Weights of a small sound classifier: soap at rate 0.0024, batches of 384.
Rows from block 4 of a small sound classifier, named by matrix and row number. Rows with one number belong to one channel. Each number is 128 + 24 x the weight over its row's rms, rounded and kept within 0 to 255. All counts start at 0.
After each channel's rows are labels from the 100 clips, of 14848, where the channel reaches its highest value: "responds to" is what is common among them. Only what is clearly more common there than usual is listed. The data: short pieces for a synthesised band: melody, chords, bass and drums.
# convs0: first 3x3 conv (model.blocks.4.convs.0.weight, 160x160x3x3, each kernel summed), inputs 120-159
# convs1: second 3x3 conv (model.blocks.4.convs.1.weight, 160x160x3x3, transposed, each kernel summed), outputs 120-159

convs0.134 [125 143 128 124  82 121 121  93 149  89 145 123 142 140 158 117  79 134 138  90 121 113 120 125 128  98 118 142 186 110 148 104 146 120 135 121 149 108 152  97]
convs1.134 [149 126 138  96 137 114 130  88 109 117 146 104 124  88 137 122 144 112 120 130 109  74 113 123 138 133 153 159 119 137  83 135 134 121 122 128 152 117 106  80]
responds to: tempo: 80 to 90 bpm; tempo: 90 to 100 bpm

convs0.97 [126 115 118 131 137 100 124 146 147 150  82 119 120 120 110 143 103 103 128 132 167 163 120 135 128 112 151 111 104 127 117 169 118 118 151 167 132 150  92 192]
convs1.97 [111 140 147 132 134 140 122 151 140 146 129 133 160 171 123 115 118 130 126 146 176 143 113 109 102 116 148 164 162 127 159 139 159 119 129 132 184 148 101 139]
responds to: tempo: 160 to 170 bpm; drum pattern: bossa nova

convs0.159 [149 113 163 110 124  94 124  85 134 168 105 101 107 131 124 136 156 142 151 128 144 113 136 157 121 113  67 117 157 108 106 101 131 130 168 141 115  96 133 173]
convs1.159 [179 149 128 100 152 152 132 119 114 135  64 129 126 113  94 121 132 112 112 124 124  84  80 125 118 141 134 135 107 100 135 121 105 122  85 138  97 139 109 140]
responds to: tempo: 80 to 90 bpm

convs0.28 [127 106 109 105 123 112 140 150 148 174 120 179 115 170 110 122 130 131 134 150 146 176 140 122  86 106 115 123 108 107  99 129 102 119 113 160 139 147 121 154]
convs1.28 [122 129 121 123 158 141 145 109 123 145  86 161 148 171 132 126 146 116 107 130 161 147 127 110 116 131 143 155 124 116 129  99 167 122  97 106 151 181 138  79]
responds to: tempo: 160 to 170 bpm; tempo: 150 to 160 bpm

convs0.87 [109 117 146 141 120 101 149 149  89 112 104  77 114 120  63  94 149 165 102 103 143 113 122 164 137 100  81 138 120 120 164  91 164 104 128 118  93 120  89 111]
convs1.87 [153  87 162 140 139 103 133 128 123  82 116 123 119 114 142 145 117 147 124 156 150 140 108 114 148 136 114 130 155 125  96 141 114 123 119 140 128 181 124 122]
responds to: tempo: 80 to 90 bpm; tempo: 70 to 80 bpm

convs0.34 [110 109 115 170 117 146 110 140 224 143 116 136 126 125 130 150 115 131 144 123 118 120 150 136 145 106 127 131 187 120 150 113 138 142 146 133 109 110 152 140]
convs1.34 [162 155 114 142 129 124 150  64  71 101 133 118 131 121 147  88 127 133 119 113 106  83 136 136 123 148 158 172 120 105 129 123  83 119 142 147 125 132 129 121]
responds to: tempo: 80 to 90 bpm; tempo: 70 to 80 bpm

convs0.31 [133 135 140 123 108 131  95 138 188  85 125 140  86 141  71 151  84 155 153 126 149 147 143 130 130 130 120 106 126 131  93  90 138 125 113  81 151 153 115 129]
convs1.31 [146 163 176 158 138 141 108  76 135 115 113 148 123 119 125 136 102 155 112 124 127 134 154  90 140 138 164 128 125 125 129  99 158 179 144 120 148 111 117 113]
responds to: tempo: 80 to 90 bpm

convs0.143 [135 100 116 156 128 123 146 116 159 131 128 171 135  95  74 136 103  95 109 114 127 164 140 137 124 124 124 174 105 122 184 104 142 113 103 162 135 112 161 151]
convs1.143 [124 123 141 159 161 155 111 111 147 140 105 151 122 127  86  95 141 151  85 148 130 136 161  97 126 106 141 164 137 106 129 100 118 139 139 119 148 107 142 101]
responds to: tempo: 160 to 170 bpm; tempo: 150 to 160 bpm

convs0.139 [126 168 104 111 119 152 132  82 146 120 136 149 132 126 140 135 104 141 142 161  98 165 156 150 126 148 102 138 109 132 132 121 147  85 105 111 170 111 116 133]
convs1.139 [154 128 130 167 150  99 123 110 122 128 149  88 151 129 145 135 133 156 125 168 134 180 126 120 138 134 129 157 133 171  96 146 149 109 147 146 146 164 104 131]
responds to: tempo: 70 to 80 bpm

convs0.19 [106 142  85  88 108 140 122 130 139 159 158 113 111 118 152 128 116  93 153 141 104 126 139 141 119 130  93  66 121 163 104 147 130  97 104 141 139 153 129 167]
convs1.19 [155 124  86 123 127 128 107 118 141 129 153  89 126  79 113 113 118 145 116 126  99 130 101 132 140 125 119 123 101 117 108 137 109 111  79 121 121 159 121  63]
responds to: tempo: 70 to 80 bpm; tempo: 80 to 90 bpm

convs0.79 [ 95 100 132 122  91 107 143 101 155 141  96 134 118 154 107 142  71 152 160 119 157 168 130 129  95 120 110 122 123 103 134 153 121 115 105 115 147 117 124 150]
convs1.79 [174 132 105  98  72 119 117 120  90 113 144 128 114 118 160 152 141 165 142 111 162 138  99 141  90 118 134 130 113 138 131 122 128 148  77 116 124 135 143 112]
responds to: tempo: 80 to 90 bpm

convs0.4 [ 86 145 115 103 138 101 120 122 138  95 117 110 133 106  87 146 106  86 116 102 124 106 168 161  92 116 131 128 100 105 165 150 136 126 141 133 127 107 111 134]
convs1.4 [112 127 146 169 142 142 130 119 116  89 140 104  96 101 104 122 186 150 135 126 126  79 101 137 143 114 135 112 108 120 156 148 118 119 107 128 102 145  87 104]
responds to: tempo: 160 to 170 bpm; tempo: 150 to 160 bpm

convs0.25 [107 147 126 102  95 139  92 108 118 136 143 140 142 105 178 114 129 141 153 115 138 106 120  92  87 144 106 118 115 118 104 155 166  88 133  79 141 132  70 145]
convs1.25 [153 163 123 114 101 119 125  99 128  78 125 120  95 119 120 130 109  65 164 146 106 107 106 143 106 149 147 127 103 104 107 148 138 120 130 117  96 145  95 112]
responds to: tempo: 80 to 90 bpm

convs0.101 [120 153 116 125 118 150 134 165  87 136  95 113 136  94  83  84  88 135 131 130 113 144 123 138 128 113 131  91  91  95 116 141 143 133 137 162  97 122 120 143]
convs1.101 [120 125 154 116 163 130 112 154 145 138  86 154 127 125  98 115 150 153 122 142 183  77 139  82 106 138 149 147 123 128 152 106 125 136 117 197 123 142 106 107]
responds to: tempo: 160 to 170 bpm; tempo: 150 to 160 bpm